{
  "hop_length": 160,
  "win_length": 400,
  "hidden_act": "relu6"
}
Rows from block 5, named by matrix and row number. Rows with one number belong to one channel. Each number is 128 + 24 x the weight over the matrix's rms, rounded and kept within 0 to 255. All counts start at 0.
# convs0: first width-11 conv (model.blocks.5.convs.0.weight, 192x192x11), inputs 152-159, a 11 kernel for each
# convs1: second width-11 conv (model.blocks.5.convs.1.weight, 192x192x11, transposed), outputs 152-159, a 11 kernel for each
convs0.64 [ 71  90  94  84  72  89  81  90  90  96  84 131 112  93 110 140 153 156 148 148 144 153 135 125 126 150 134 139 155 147 163 159 134 115 108 110 106 107 120 122 111 123 120 127 142 137 139 149 160 161 164 154 159 152 145 157 141 129 143 145 150 149 140 146 130 122 101 101 127 114 113 109 117 122 129 136 131 105  91  96 114 110  89  90  97  92 105  75]
convs1.64 [ 86 103  99 101 111 136 134 130 128 130 137 134 155 144 165 167 176 176 175 166 150 143 128 135 132 132 120 125 127 140 122 121 120 104  99 101  86  98  84  90  80  87  86  85  96 103 101 104 104 116 114 122 108 109 107 185 163 160 133 136 113 121 116 141 132 145 111 127 109 107 107 106 109 120 126 110 106 136 107 108  83  76  48  61  65  74  84 100]
convs0.65 [119 130 116 102  83 109 123 111 114 124 128 146 143 137 132 129 118 107 111 115 134 154 137 138 141 142 151 133 126 128 144 145 125 129 137 142 136 151 153 162 148 144 146 159 104 108 118 106 127 141 145 134 133 126 136 106 107 117 104  88  75  66  72 107 141 143 121 105  92  91 111 142 162 175 182 184 179 126 139 122  89 109 136 156 137 118  76 101]
convs1.65 [112  92 103 115 123 155 143 108 115 115 130  38  73  80  97  91 106 100 103 104 119 139 108  91 100  90 117 111 124  95 104  76  89 134 145 150 131 127 120 133 117 108 103 112 119 108 116 104 128 118 125  86  88  59  86 113 111 138 120 137 120 126 110 117 105 107 129 139 146 126 132 111 120 116 146 162 152 127 145 153 172 168 168 157 157 130 110  89]
convs0.66 [109  87  83  77  78 111 133 165 160 141 150  98  93  76  92  85  89  97  95 107 112 130 135 119 100 127 110 145 141 134 143 122 147 132 133 151 160 127 123 123 127 125 129 118 115 115 126 143 134 152 118  88 126 149 169 154 127 123 128 132 120 119 131 138 125 121 116 100 127 146 156 163 137 132 130 114 103 119 102  88 102 123 126 128 145 125 127 125]
convs1.66 [110 140 119 152 143 170 174 193 162 130 120 111  89  90  98 128 133 145 142 143 140 161 119 160 153 164 158 172 176 205 180 185 169 134 132 109 114 139 136 118 121 117 125 121 122 144 148 151 144 159 170 182 180 175 173 165 113 184 133 191 135 126  92 101  73 101 144 135 145 152 149 175 164 148 148 154 135 133 140 156 154 168 159 169 150 138 143 142]
convs0.67 [123 113 103 109 124 128 124 107 109 115 129  87  76  81  78  80  62  53  45  50  82  83 159 166 153 146 139 133 134 133 115 109  94 129 131 126 117 116 115 105  97  88  98 122 125 129 127 131 129 133 126 135 133 120 114 122 116 105 102 108 106 104  88  82 101 115  98  99 124 154 166 167 161 161 155 150 141 142 146 145 141 142 141 152 144 138 127 133]
convs1.67 [118 113 105 104 104 110 119 130 138 135 130 137 101  94  92 101  94  97  91  91  85  94 107 121 122 128 129 140 147 163 160 160 150 152 155 176 174 171 173 171 167 163 150 137 111 125 130 133 131 139 142 150 139 130 117 163 149 152 150 152 160 164 175 185 174 151 148 131 136 125 125 114 105  91  86  80  91 130 148 148 149 155 162 154 147 137 127 123]
convs0.68 [ 80  79  91  96 111 115 103  92  86  73  87 177 168 153 150 146 139 132 126 130 145 148 138 135 119 100 115 124 146 149 144 130 137 103  92  94 115 108  98 101 124 128 117 116 115 102  89  90 108 105 123 126 150 139 129 112 109 120 132 135 134 140 143 137 151 154 109 106 110 116 129 135 133 139 144 148 150 128 136 134 128 140 139 137 129 114 113 118]
convs1.68 [200 197 193 158 140 150 129 126 144 147 148 102 107  90  79  89  90  88  97 106 120 130 190 188 182 174 169 158 156 155 149 150 142 101 113 122 127 126 130 137 129 135 143 130 131 126 125 120 117 118 121 125 131 135 139 174 133 156 158 161 147 143 132 124 124 114 102  92  96 101 113 117 122 127 133 129 143  85  97  81  85  87  92  94 104 101 114 117]
convs0.69 [133 108 129 151 145 123 146 152 126 134 157 105 111 124 122  92 119 130 116  98  87 107 140 148 153 150 160 135 144 154 163 160 127 145 125 121 109 117 104 105 129 114 105 124 159 130 129 128 141 129 110 120 132 123 128 114 123 137 136 111 107 115 115  97  85 111 138 128 134 130 116 115 128 140 124 131 132 143 130 124 122 142 133 113 135 148 130 152]
convs1.69 [130 122 129 122 109 125 122 130 117 125  93 163 139 139 128 150 118 140 130 138 149 128 144 146 135 139 126 123 129 128 134 137 124 130  87  90 100  92 110 119 137 117 150 156 109 102 101 119 111 125 117 131 134 137 131 171 105 167 127 153 155 134 104 150  68 116 145 141 135 124 129 136 146 123 164 154 157 116 153 162 149 156 147 125 133 133 151 148]
convs0.70 [139 132 144 143 137 135 134 142 146 145 140 100 106 116 121 126 132 132 128 132 128 122 161 149 150 155 147 148 159 160 149 159 152 155 145 162 166 161 154 160 159 158 150 142 140 133 125 110 103 121 145 160 142 132 137 149 146 140 130 130 134 139 145 134 135 130 117 115 119 130 140 130 127 121 113 117 106 106 116 129 125 131 116 100 104 116 123 144]
convs1.70 [156 169 179 167 172 164 147 136 158 146 145 157 153 132 132 125 118 130 124 125 134 139 168 173 171 172 174 182 181 181 180 186 183 144 152 144 130 139 134 130 131 140 132 139 161 162 156 153 153 158 153 152 146 160 154 170 160 164 143 131 126 130 129 134 113 109  87 104 102 118 111 122 139 154 143 149 139 109 117 108  98 100 108 113 112 113 124 130]
convs0.71 [132 118 120 112  86  73  86  97  93  95 109 104  98  89 109 154 169 170 155 138 126 118 147 161 153 153 138 123 133 117 117 139 139 120 125 122 116 111 109 121 129 131 111  90 125 130 115 121 141 148 148 135 120 127 137 143 129 135 154 175 185 183 161 135 128 126 132 157 160 141 109  95  98 111 129 141 138 135 116 133 134 122 111  98  95  87 106 116]
convs1.71 [ 93 112 125 147 166 184 176 163 146 133 116 116 130 120 119 117 127 125 112  86  77  79 141 159 153 157 147 149 143 145 128 126 116 137 128 135 127 131 124 119 114 115 115 119 137 140 133 138 132 134 127 126 111 110 106 109 106 136 132 129 117 119 141 196 216 219  98  94  87  88  93 102  97 102  82  62  51 150 149 121  96  91  89  87  95 106 111 118]
convs0.72 [108 103 101 109 150 169 153 139 125 129 130 114 101 102 122 151 164 160 148 132  95  73 129 119 124 143 118 122 116 122 126  97  92 138 114 119 121 116 123 118 128 151 140 133 136 114  97  78 145 157 145 131 104  88  72 124  87  78 100 129 158 158 151 141 128 120 153 133 136 125 108  64  51  69  76  88 106 149 125 131 121 129 123 123 138 137 141 139]
convs1.72 [160 154 171 156 168 158 148 123  96 123 103 156 140 139 138 139 151 147 150 135 135 144 163 155 157 145 145 133 139 116 123 123 143 121 128 130 129 127 122 116 126 125 131 157 136 148 162 162 164 148 146 128 126 120 145 122 131 120 120 122  97  89 109  70  97 105 100  78  84  95  94 104 109 118 116  96  93 101  90 108 134 133 130 127 124  99 108 107]
convs0.73 [123 137 121 128 134 110  86  85 101 123 127 120 120  95 103 121 129 129 120 125 133 139 157 161 138 138 144 135 129 133 115 115 128 132 134 135 149 146 150 151 152 147 136 127 145 165 146 156 158 160 142 129 117 121 104 132 140 132 131 153 156 161 173 185 180 170  80  96 114 141 146 128 115 128 135 125  72 125 144 144 134 138 139 140 151 157 153 165]
convs1.73 [139 141 161 142 131 118 122 137 148 144 149 122 115 126 131 119 134 128 133 131 128 128 125 119 125 129 122 121 124 126 130 129 137 172 161 156 135 130 133 134 137 121 132 132 103  98  96  96  92  97 103 114 120 123 124 195 211 196 181 140 136 128 113 128 125 123 131 154 167 163 163 152 135 145 140 149 155  93  85  75  75  76  96 111 126 133 152 146]
convs0.74 [113 112 145 156 124 110 115 115 115  99  91 111 119 132 128 138 160 181 178 178 179 163 160 145 141 149 153 140 147 142 132  99 101  88 109 125 111 104  79  53  84  72  73 113 131 137 136 150 139 139 150 169 172 181 171 155 152 138 140 122 116 120 126 119 112 130 161 131 123 123 156 132  89 101 114 116 122  98 100 132 137 124 109 108 115 115 118 103]
convs1.74 [167 149 127 125 108 118 148 136 152 135 148 154 152 146 146 139 146 152 137 149 138 112 164 169 164 157 152 158 161 158 160 166 167 123 125 137 127 143 142 145 145 136 142 137 142 149 145 148 148 164 161 172 154 158 151 182 166 198 162 176 160 140 102 133 118 129 125 131 137 141 158 165 131 139 108 129 101 158 154 147 132 118 113 108  99  82  92  88]
convs0.75 [104 113  94 135 131 108 132 135 113 101 117 144 138 129 130 134 141 146 149 155 163 164 123 122 114 116 113 106 116 130 131 122 136 119 125 112 124 130 110 104 101  93 119 120 126 114 122 123 117 148 154 134 121 139 159 118  92  77  95 109 119 132 133 123 132 138  86 113 130 104 113 123 142 127 103 120 143 132 102 113  97 104 115 127 111 115 109 116]
convs1.75 [ 95 112 132 133 128 140 139 156 132 136 121 135 136 129 130 131 120 112 106 125 156 187 134 133 128 123 118 117 127 105  91  92  91 156 144 137 128 118 128 138 142 138 139 131 113 120 116 117 115 110 112  93  88  99  93 137 104 118 113 111 108 115 146 133 125  88 148 134 141 105 104  88  90 100 125 142 163 111 125 124 136 139 141 142 119 113 116 130]
convs0.76 [111  89  82  74  62  58  68  83  97 130 137 130 120 107 115 148 154 153 141 137 127 127 159 144 151 157 160 156 158 155 148 158 168 133 114 117 112  98  99 107 125 125 105  89 123 125 110 123 155 167 158 159 132 117 112 149 149 151 163 176 173 160 151 138 127 120 101 106 124 112  75  74  60  62  92 124 142 106 129 128 137 131 127 124 107 117 110 124]
convs1.76 [ 93  99 116 133 149 164 165 164 148 123 111  89 121 124 130 124 137 133 125 104 102 118 134 148 148 158 159 161 153 152 145 139 129 134 125 125 105 102  92  81  73  88  89  90 126 130 130 138 136 136 129 125 122 124 126 182 160 173 153 149 129 141 154 170 164 145  73  83  82  84  94 115 122 136 130 118  99 129 129 108  97 112 102 122 119 140 152 163]
convs0.77 [115 123 106 118 110  97 110 104 127 147 132 118 123 130 123 129  95  85 103 125 129 121  98 149 129 117 130 111 127 150 160 131 153 127 120 102 113 110 126 127 121 105 122  93 128 132 126 114  87  96  96 108  79 115 104 128 120 147 142 146 139 115 110 130 140 121  63 117 122 116 117 131 146 163 152 134 106 111  98 106  91 109 109  98  94  78  95  96]
convs1.77 [118 102 121 119 125 130 132 119 125 133 142 147 157 137 147 136 160 128 159 142 146 137 165 169 164 150 161 140 143 144 145 161 163 117  95 104  91  88 107 106 122 109 137 135 123 128 123 119 118 109 111 114 117 130 127 150 163 141 136  99 110 142 126 140 103 106 135 162 179 149 136 149 164 161 155 166 145 182 165 159 152 146 163 124 150 140 146 113]
convs0.78 [122 121 110 135 139 132 136 142 148 138 129 137 139 148 162 160 166 160 171 171 160 158 147 127 126 136 134 146 136 151 155 153 146 134 124  99 100  92  88  86  93  95 111 136 137 132 137 130 119 120 121 117 109 108 129 162 167 160 152 153 157 166 165 169 154 147 146 156 165 135  86  76  90  95 106 108 119 159 175 155 149 129 137 120 108  91  92  96]
convs1.78 [141 127 146 149 163 145 163 125 133 120 109  51  69  70  78  92 100 104  99 114 122 128 116 115 104  98 105 107 112 119 126 134 136 112 118 108 112 103 107 113 111 122 114 129 101 100  99 101 108 112 118 125 136 142 151 177 186 186 170 170 158 131 144 131 123 107 131 125 155 145 163 168 174 145 136 137 143  90  98  92  93  99 101 121  99 108 113 134]
convs0.79 [119 104 107 133 151 132 123 125 134 132 148 126 101  99  98  99 111 124 116 118 132 148 105 126 134 141 127 117 120 127 130 128 129 130 137 149 151 118 113 119 126 151 139 120 115 112 125 139 121 103 130 146 142 161 176 110 110 104 115 115 143 128 120 146 155 167 131 130 141 134 126 138 133 126 116 111 119 129 124 128 132 142 151 150 142 146 158 174]
convs1.79 [113 129 108 125 105 104  95 103  87  86  87  84  94  97 108 103  95  95  97 104 109 129 131 142 140 138 130 114 106 117 106 119 109 159 166 155 162 160 149 152 153 140 124 134 104 110 126 116 125 109 101 102 107 112 109 152 136 136  91 108 117 138 108 104 103  98 144 156 156 127 107 106 114 113 117 107 124 105 112  96 107 100 122 127 114  95  95  95]
convs0.80 [127  81  78  66  60  61  74  94  87  90  90 115 152 164 166 168 169 183 178 148 141 150 108 147 146 125 134 141 133 134 124 112 119  99  67  64  82  84  84  92  96  73 107 131 117 148 154 170 158 164 168 150 131 121 115 101 105 129 138 139 126 120 107  89 100 104  95  87  62  62  53  60  77  71  83  85  72  87  81  63  86  93  91  83  93  80 114 127]
convs1.80 [119 124 120 134 164 165 170 167 153 137  83 136 141 147 137 163 157 172 176 180 152 148 117 115 113 117 118 121 132 148 143 160 149  99  96  87  80  82  84  80  86  78  79  77 102 114 116 126 127 136 140 155 145 149 134 139 145 174 146 150 137 134 128 144 158 153 128 144 119 112 115 131 128 125 149 159 149 125 118 110 107 104  90  83  69  71  69  70]
convs0.81 [126 137 155 154 152 144 128 118 111 114 104 112 108  96  89  83  69  75  84 106 144 148 114 119 117 128 146 152 142 143 145 148 136 107  89 100 108 123 141 161 155 136 123 108 137 137 127 124 123 127 136 134 142 149 149 138 115  93  92 104 117 119 111 117 139 130 126 119 120 141 142 153 159 145 123 110 113 101 124 161 177 176 182 169 150 134 127 106]
convs1.81 [154 152 147 139 135 132 134 134 132 136 134 139 128 130 119 119 119 124 130 142 155 166 106 115 123 131 127 134 139 145 147 151 144 140 128 112 109 103 101 102 102  98 102 102 101 111 119 128 123 124 128 131 130 129 124 147 105 113 108 120 114 107 108 103 104  91 153 136 126 109 109  93  89  91 101 111 118 127 125 130 145 152 160 163 159 154 149 147]
convs0.82 [143 117 109 128 149 171 183 190 192 178 182 130 139 122 117 116 113  96 103 111 105 120 152 156 156 156 143 125 128 124 129 138 142 137 127 127 120  92  95  90  94  95  86 108 165 156 137 109 131 143 122 110  85 106 131 150 160 151 133 126 115 132 153 152 146 151  30  65  89 102  84  80  98 112  84  58  25 137 115 123 128 139 155 159 156 158 152 166]
convs1.82 [176 185 192 181 170 171 166 156 140 138 147 130 132 125 126 123 107  99 104 112 130 135 123 117 110 108 106 116 118 122 119 129 120 109 103  94  95  90  91 102 104 116 114 123 135 130 120 119 122 132 139 139 136 137 137 164 168 158 154 161 154 143 143 131 126 139 129 114 110 109 114 114 120 133 132 147 144  97 106  90  85  79  87 107 110 124 130 133]
convs0.83 [115 130 126 125 115 121 133 157 162 166 175 145 154 169 160 164 153 137 149 168 174 158 128 128 111 121  96 101  95 121 123 130  98 160 164 163 157 160 151 149 138 133 111 112  98  95  73  86 105 119  98  88  88 112 117 123 143 134 142 130 100  89 118 115 130 118  49  55  71  82 137 154 153 151 145 145 141 121 137 137 140 149 148 132 140 145 159 171]
convs1.83 [130 119 128 108 122 110 122 105 102  89  97 113  81  95 100 118 129 131 136 137 138 136 100 104 106 102  93  90  94 103 112 125 118 137 134 133 125 115 104 117 120 126 129 116 117 126 128 123 108 104 100 111 111 127 118 125 103 121 110 111  97 117  94  77  79  68 175 181 150 134 143 166 155 157 158 157 168 113 117 108 119  98  99 103 111 119 126 131]
convs0.84 [118  99  79  75  76  79  90  84  85  89  87  64  80  90  86  96  83  69  59  60  79  95 157 150 142 136 139 138 126 129 129 123 123 117 133 129 132 140 146 149 140 130 135 139 120 136 118  97  92 102 107 136 134 107 104 148 139 143 115  92  91  92  93  97 107 127 134 145 151 156 160 160 152 146 135 116 118 118 127 129 136 150 148 160 162 142 127 126]
convs1.84 [122 122 132 134 136 137 149 134 132 128 120  93 106 100  90  86  70  69  68  73  93  97 130 132 131 133 133 134 128 134 134 135 139 131 139 146 152 150 153 147 140 132 136 133 157 154 146 148 150 145 138 142 138 138 133 166 115 132 119 137 125 136 142 155 174 169 180 169 147 128 117  95  88  83  82  60  64 141 165 163 166 156 158 147 138 142 161 174]
convs0.85 [163 159 142 118 110 124 130 147 161 168 167 152 145 144 153 156 161 166 175 175 173 175  90 100 110 121 118 118 124 126 121 119 119 125 114 133 133 137 146 157 157 154 156 150 142 136 121 104  89  97 116 113 110 121 120 153 135 127 129 150 157 165 177 183 165 167  43  62  77  90  96  79  66  73  89 110  98 157 148 133 110 108 106 103 104 109 109 120]
convs1.85 [159 156 156 150 140 142 142 144 148 138 129  46  48  37  44  60  71  81  76  72  69  72 121 117 114 118 115 122 114 118 112 123 129 168 155 155 155 152 156 156 159 166 174 185 108 104 103 112 110 118 119 129 129 141 149 158 143 151 146 141 123 117 123 123 118 107 105 115 130 139 143 148 149 139 128 114 108 122 114 105 111 119 118 111 110 101 105 104]
convs0.86 [119 146 117  91  83  82  78  78  95 119 143 106  76  94  97  68  64  71  85  95 121 134 156 138 134 138 157 156 139 122 115 121 135  82 106  98  88 108 110 147 149 143 111  92 140 136 128 115 100 113 123 133 142 131 132 114 140 142 130 142 138 132 108 119 136 155  73  88 126 102 120 151 166 152 125 109 115  96  85  58  67  62  73  79  76  82 134 149]
convs1.86 [133 139 141 133 142 153 161 159 149 142 130 139 137 137 104 110  85  93  89 107 108 129  95  99 102 115 121 136 134 159 156 152 157 146 126 114 123 101 107 113 127 134 129 119 123 123 123 134 124 130 121 136 133 125 122 120  93 101 104 111 108 125 159 140 120  69 155 140 130  97  71  41  18  48  87 127 143 120 126 124 110 102  86  85  84  94 109 110]
convs0.87 [ 90  82  66  90 133 148 154 141 126 107 101 154 144 129 119 100  91  84 101 109 124 138 130 113  91 105 135 125 124 144 129 102  99  71  92 107  96 112 122 115 131 138 150 150 136 141 138 127  90 121 148 134 133 123 133 169 150 127 101  93 109 107 100  98  98 128  90 113 126 120 133 164 168 164 149 141 122  74  85 100 106 122 130 150 157 158 142 147]
convs1.87 [103 102  97  88 101 105 146 167 172 174 178 155 137 138 112 119  98 112 118 131 152 154 123 120 118 123 121 132 136 141 114 109  98 121 119 133 135 147 149 152 133 123 109 107 129 127 127 126 122 126 119  94  72  59  65 123  90 100  89 116 113 116 124 113 107 103 180 160 151 126 120 106 122 140 175 176 178 131 135 133 145 142 143 106  84  64  60  61]
convs0.88 [136 135 140 144 131 113 115 118 114 124 139 101 105 110 104 102 122 128 128 122 112 101  85  91 108 122  99 118 101  95  88  93 101 129 128 126 113 107 112 115 118 107 122 110 119 130 133 133 138 130 110 141 158 169 156 146 145 137 122 126 123 120 135 131 113 124 129 119 103 104 111 135 141 138 125 132 140 125 123 130 128 130 127 128 135 139 134 138]
convs1.88 [146 155 155 161 170 164 148 144 137 127 112 129 113  73  75  83  90  96 100 106 120 122 134 141 147 151 145 143 148 148 139 134 144 142 131 136 135 140 133 126 128 118 132 144 131 128 146 135 137 136 140 143 133 131 142 103 107 131 124 128 124 140 145 149 140 142 121 109 100 107 102 116 123 127 148 149 143 122 131 140 132 128 124 122 125 124 124 131]
convs0.89 [141  60  25  60  55  60  88  88 110 137 138  97 103  91  80  71  61  55  74 100 119 128 133 153 166 154 117 110 137 121 118 111  96 114  77  73 107 129 147 146 143 130 138 140 135 137 115 102 107 123 128 119 121 115 118 105 113 107 115  99 103 109 116 128 125 118  92  82  91 121 158 166 155 153 150 146 156 157 119 120 114 107 126 136 130 122 120 123]
convs1.89 [109 112 124 141 160 166 171 176 157 141 102 113 115 115 108 110  99  89  95  73  72  84  79  94 106 116 116 126 135 153 156 159 148 124 123 122 121 120 114 119 126 123 108  91 114 135 143 141 135 130 140 138 140 127 121 135 116 135 121 133 120 138 152 173 196 186 196 174 147 122 120  95  98  97 101  95 117 107 118 122 124 127 126 134 127 118  97  98]
convs0.90 [133 106 108 141 140 123 140 133 125 135 143 110 105 113  96  85  93 113 115 120 129 121 137 131 120 127 136 140 134 133 133 125 129 135 117 107 125 130 121 107 128 135 120 132 117 126 125 126 134 134 129 136 169 173 150  67  74 100 112 128 133 128 119 120 115 115 136 134 118 117 134 139 132 135 130 120 100 116 108 115 119 122 145 144 126 137 132 134]
convs1.90 [119 113 125 114 117 128 116 121 127 121  85 124 126 114 109 146 128 163 130 157 142 139 160 151 155 152 147 144 151 161 165 155 145 127 126 124 116 131 138 145 160 155 158 157 142 140 158 154 156 150 158 162 168 167 163 165 116 154 142 149 146 115 119 105  75  78 139 151 147 144 146 165 172 159 149 147 124 102 116 134 142 138 129 133 125 122 125 126]
convs0.91 [103  65  44  38  35  62  92 105 104 102 101 142 142 138 133 137 145 148 133 127 137 127  99 123 139 136 113 126 132 137 140 137 138 102  92  92 100  91 125 135 137 138 147 164 152 140 149 144 141 157 159 160 156 156 148  81  97  97 117 127 121 102  87  83 115 129 128 117 102  88  63  45  33  41  62  69  55 145 138 111 111 129 141 157 139 140 161 165]
convs1.91 [141 144 143 140 147 146 147 144 154 153 135 106 126 137 141 133 136 145 152 145 130 129 143 149 146 141 138 140 148 151 156 150 157  66  61  57  52  61  54  51  58  65  75  77 130 140 136 136 131 135 136 139 140 137 140  95 120 139 119 123 114 129 131 145 160 161 109 124 136 147 146 142 150 149 159 176 175 120 134 141 158 153 164 165 168 154 136 118]
convs0.92 [147 149 144 153 164 155 160 147 150 158 169 117 105  91  87  93  91  87  97  84  89 107 153 155 164 168 166 170 161 160 165 164 161 145 138 137 147 154 151 152 148 145 139 145 193 188 185 187 187 178 181 179 172 170 168 178 158 144 133 135 137 143 144 152 146 139  41  81 104 111 110 111 129 109 102  91  94 146 162 165 173 165 165 167 160 160 163 178]
convs1.92 [130 132 141 154 146 177 161 154 143 145 151 134 124 121 127 144 150 152 155 144 148 155 117 118 118 123 121 128 125 131 120 126 115 107 108 115 117 134 126 130 127 126 112 119 126 127 127 128 121 127 124 124 118 116 114 146 150 152 152 155 139 136 132 121 118 104 147 143 134 119 106 106 122 135 131 145 175  78  86  89  91  92 101 108 115 122 122 116]
convs0.93 [161 140 108 113 119 125 159 127 140 132 130 160 142 130 132 132  99  88  98 108 117 146 136 140 129  95 107 121 135 147 168 153 150 112  92 103  90  88 109 159 130 125 109 110 153 113 122 155 165 132 120 120 114  88  85  93  89  90  85  90  94 134 128 125 106  98  93  98  98 108 132 130 112 108 102 130 150 181 173 126 106 108 102 104  92 105 127 123]
convs1.93 [124 110 119 109 102 109 118 132 121 123 166 110 129 124 125 144 164 144 123 145 141 135  97 104 104 127 134 150 150 173 146 175 159 137 125 134 122 116 138  99 116 102 125 124  79  94  99 130 136 152 147 164 141 170 166 152 144 127 112 124 106 112 136 155 156 140 160 135 133 120 135 106 133 126 133  93 127  92  71  82  89  80  75  95 111 142 119 149]
convs0.94 [108 113 130 132 120 116 118 114 132 132 114 132 139 137 138 146 144 136 145 143 132 136 123 115 122 124 116 117 125 130 144 158 158 109 100 109 131 139 140 138 134 135 122 115 120 112 102 104 115 130 138 125 126 132 139 105 105 105 117 124 128 132 127 133 132 137 141 141 157 168 165 159 152 157 157 157 170  98  91 105 109 110 114 118 112 116 121 123]
convs1.94 [151 152 156 152 153 145 148 134 124 121 123 113 120 115 115 131 138 145 132 137 116 130 144 150 156 157 151 143 137 132 129 135 141 128 132 136 130 126 122 118 124 130 144 161 123 132 141 144 143 133 122 114 108 112 116 137 138 135 140 143 134 138 132 132 135 134 128 117 111 107 105 106 115 119 137 143 145 129 128 129 124 128 134 135 132 128 124 134]
convs0.95 [119 111  71  37  35  42  73  77  90 101 109 129 124 141 158 166 177 177 168 168 160 147 124 115 125 130 121 128 125 120 110 110 120 118 100  99 108 127 133 146 147 132 146 138 106 115 110 121 130 146 155 143 144 137 150 149 131 140 155 155 158 155 145 136 127 126 126 121 127 132 126 120 128 133 135 137 129  93  95 104 109 113 123 143 151 147 152 160]
convs1.95 [122 125 129 140 160 157 154 152 145 133 139 101 123 127 132 136 136 134 142 143 118  97 129 135 143 136 141 128 133 132 136 126 121 145 130 121  97  97  71  78  81  88  85  99 147 154 154 153 155 151 158 157 153 147 147 131 120 131 138 139 134 131 141 138 140 116  92 106 102 110 117 101  86  91 119 129 126 135 140 139 135 131 137 140 130 124 113 119]
convs0.96 [128 126 134 130 121  86  89  92 102  92 103 118 104 108 120 105 138 152 150 139 115 108 129 135 140 155 165 180 146 138 138 124 115 164 152 140 141 134  95  53  56  51  31  53 119 104 102 120 109  98 114 129 131 109  69 103 112 107  92  99 118 167 172 185 167 164 151 143 142 129 127 100 106 100 113 143 145  57  77  70 109 106 135 152 146 126 107  96]
convs1.96 [ 93 117 166 174 158 125  97  93  87 106 125 119 129 119 130 141 153 115 107 122 130 141 113 125 144 146 144 131 119 123 127 126 144 155 154 167 163 148 115  98  93  76  83  80 107 120 122 135 118 112  98 113 119 129 151 178 139 178 146 168 131 149 145 148 148 162 101 101 103 113 127 141 103  89  99  83  90 139 143 143 144 154 158 164 139 150 144 164]
convs0.97 [134 146 132 123 116 137 128 114 153 133 153 122 116 101  93  98 107  90  79 110 122 132 128 137 112 110 140 133 109 131 144 138 138 115 125 116 106 106 153 118 112 118 114 107 138 117  99 153 153 177 180 100 122 160 145 132 124 116 141 138 130 120 171 145 133 138 146 170 137 134 142 133 113 121 118 127 131 127 114 121 126 129 124 106 124 164 157 149]
convs1.97 [116 120 140 131 125 100 135 129 161 131 166  96  88 111 147 130 128 118 121 107 143 131 174 162 164 119 149 129 160 147 166 157 195 182 130 138 109 116 118 119 112 116 116 153 141 143 164  96 111 108 126 142 147 148 186 108 126 150 137 159 125  91 116  90  85  94 148 136 130 119 161 192 161 172 172 152 137  99 130 110 122  97 143 129 149 151 159 150]
convs0.98 [ 97  78 101 119 108 112  98  95 108 123 139 167 175 172 161 138 125 114 108 102 111 114 152 158 151 146 138 124 123 133 149 147 153  82  68 103 102 109 134 141 145 147 138 133 179 168 157 162 168 168 159 154 170 180 185 113 117 120 116 115 130 118 114 107  95 105  88 103 123 119 116 118 109 104 118 118 122 176 161 145 133 125 132 153 150 142 127 133]
convs1.98 [159 157 161 161 142 134 150 147 153 139 136 101 116 118 117 126 137 143 162 170 175 168 140 152 145 151 144 140 121 121 101  99  88 148 127 142 139 137 143 141 137 125 119 115 140 155 150 163 154 153 127 121 102  94  79 128  99 122 103 125 101 114 112 110 118 127 114 108 109 109 120 137 142 157 160 170 178 109 126 125 126 131 128 119 118 110  97 101]
convs0.99 [141 123 123 134 131 115 124 117 109  88 106  87 109 105 101  95  70  79 112 120  97 118 143 134 141 138 135 121 136 118 109 114 130 140 152 130 121 116 139 137 119 139 148 127 152 116 103 109 117 111 109 107 107 126 138  87  91 111 114  86  93  93 109 108 117 123 136 135 149 134 110 117 159 164 148 119 130 133 134 151 118 104  90  87  88 111  95 103]
convs1.99 [106 121 125 161 127 129 122 106  67 115  97 152 144 134 138 141 134 150 152 128 162 128 126 126 123 134 114 123 116 131 112 124 106 135  86 140 141 130 134 146 160 151 165 163 148 132 127 147 133 132 127 145 135 145 137 132  72  98  96 115 101 125 120 163 111 130 153 136 117 107 106 112 107 102 135 118 102  97 128 137 108 142 120 141 122 153 133 137]
convs0.100 [ 96 126 123  73 123 116 111 122 121 135 123  99 115 102 103 143 123 125 128 127 117 116 138 144 141 107 139 144 141 146 129 109 113 136 142 139 102 144 140 145 166 136 120 135 133 132 131 118 119 114 102 116 122 110 108  74  75  77 105 146 131 124 107 100 109 130 125 148 197 165  59  37  42  72 100 143 147 120 116 147 125 141 127 153 155 151 142 134]
convs1.100 [104 120 100 108 118 117 124 110 134 149 137 108 145 159 140 162 163 154 164 121  99 114  69 114 119 127 117 133 105 109  90  85 102 143 129 120 125 109 110 114 111  80 111  91  71 134 106 145  97 160 124 141 104 134 130 169 151 126 163 111 115  87  68 109 155 163 130 125 102 101 120 121 163 148 151 126 113 115 134 138 117 100 131 132 134 127 139 106]
convs0.101 [100 113 114 109  99  90 101  97  94 107  93 113 106 104 102  99 100  96  74  73  85  94 150 154 145 149 150 129 129 133 142 136 126 104 110 113 110 109 105 108 106 109 111 108 132 130 115 107  95  94  89  95 101 111 107 147 146 149 141 129 124 119 105 100 109 108 141 148 144 145 148 143 133 126 117 104 108 129 126 124 118 108  99  92  94  87  92  71]
convs1.101 [110 113 116 113 114 116 116 116 116 139 147 144 143 141 124 129 111 112 114 118 118 117 138 138 132 128 124 121 120 125 128 137 141 122 124 123 115 112 118 126 131 136 133 124 151 149 145 142 136 130 128 133 131 136 135 146 115 146 151 171 178 184 194 190 193 191 160 149 137 123 115  94  76  68  69  67  77 129 124 112 103 114 110 118 117 121 123 129]
convs0.102 [135 147 151 144 125 127 136 135 105 102 120 124 126 135 126 145 165 169 177 177 164 157 152 133 141 130 125 132 131 146 134 134 147 103 151 154 136 123 112  90  77  81  96 112 141 141 168 135 119  99 120 121 119 132 158 100 100 119 140 160 171 173 167 159 166 160 156 182 190 174 151 138 130 109  86  89  96 127 117 139 138 115 135 149 150 143 119 102]
convs1.102 [127 127 129 119 115 103  97 105 101 130 143  43  43  45  44  29  31  42  85  91 104  97 154 137 130 107 101  91  86  86  97 114 121 112 125 116 102 109  99 119 118 120 116 143 159 135 145 118 126 119 133 123 148 149 159 184 149 171 180 180 187 196 153 139 145 148 124 112 110 118 136 137 140 138 113 116  98 139 117 114 102 108 108 123 120 139 152 146]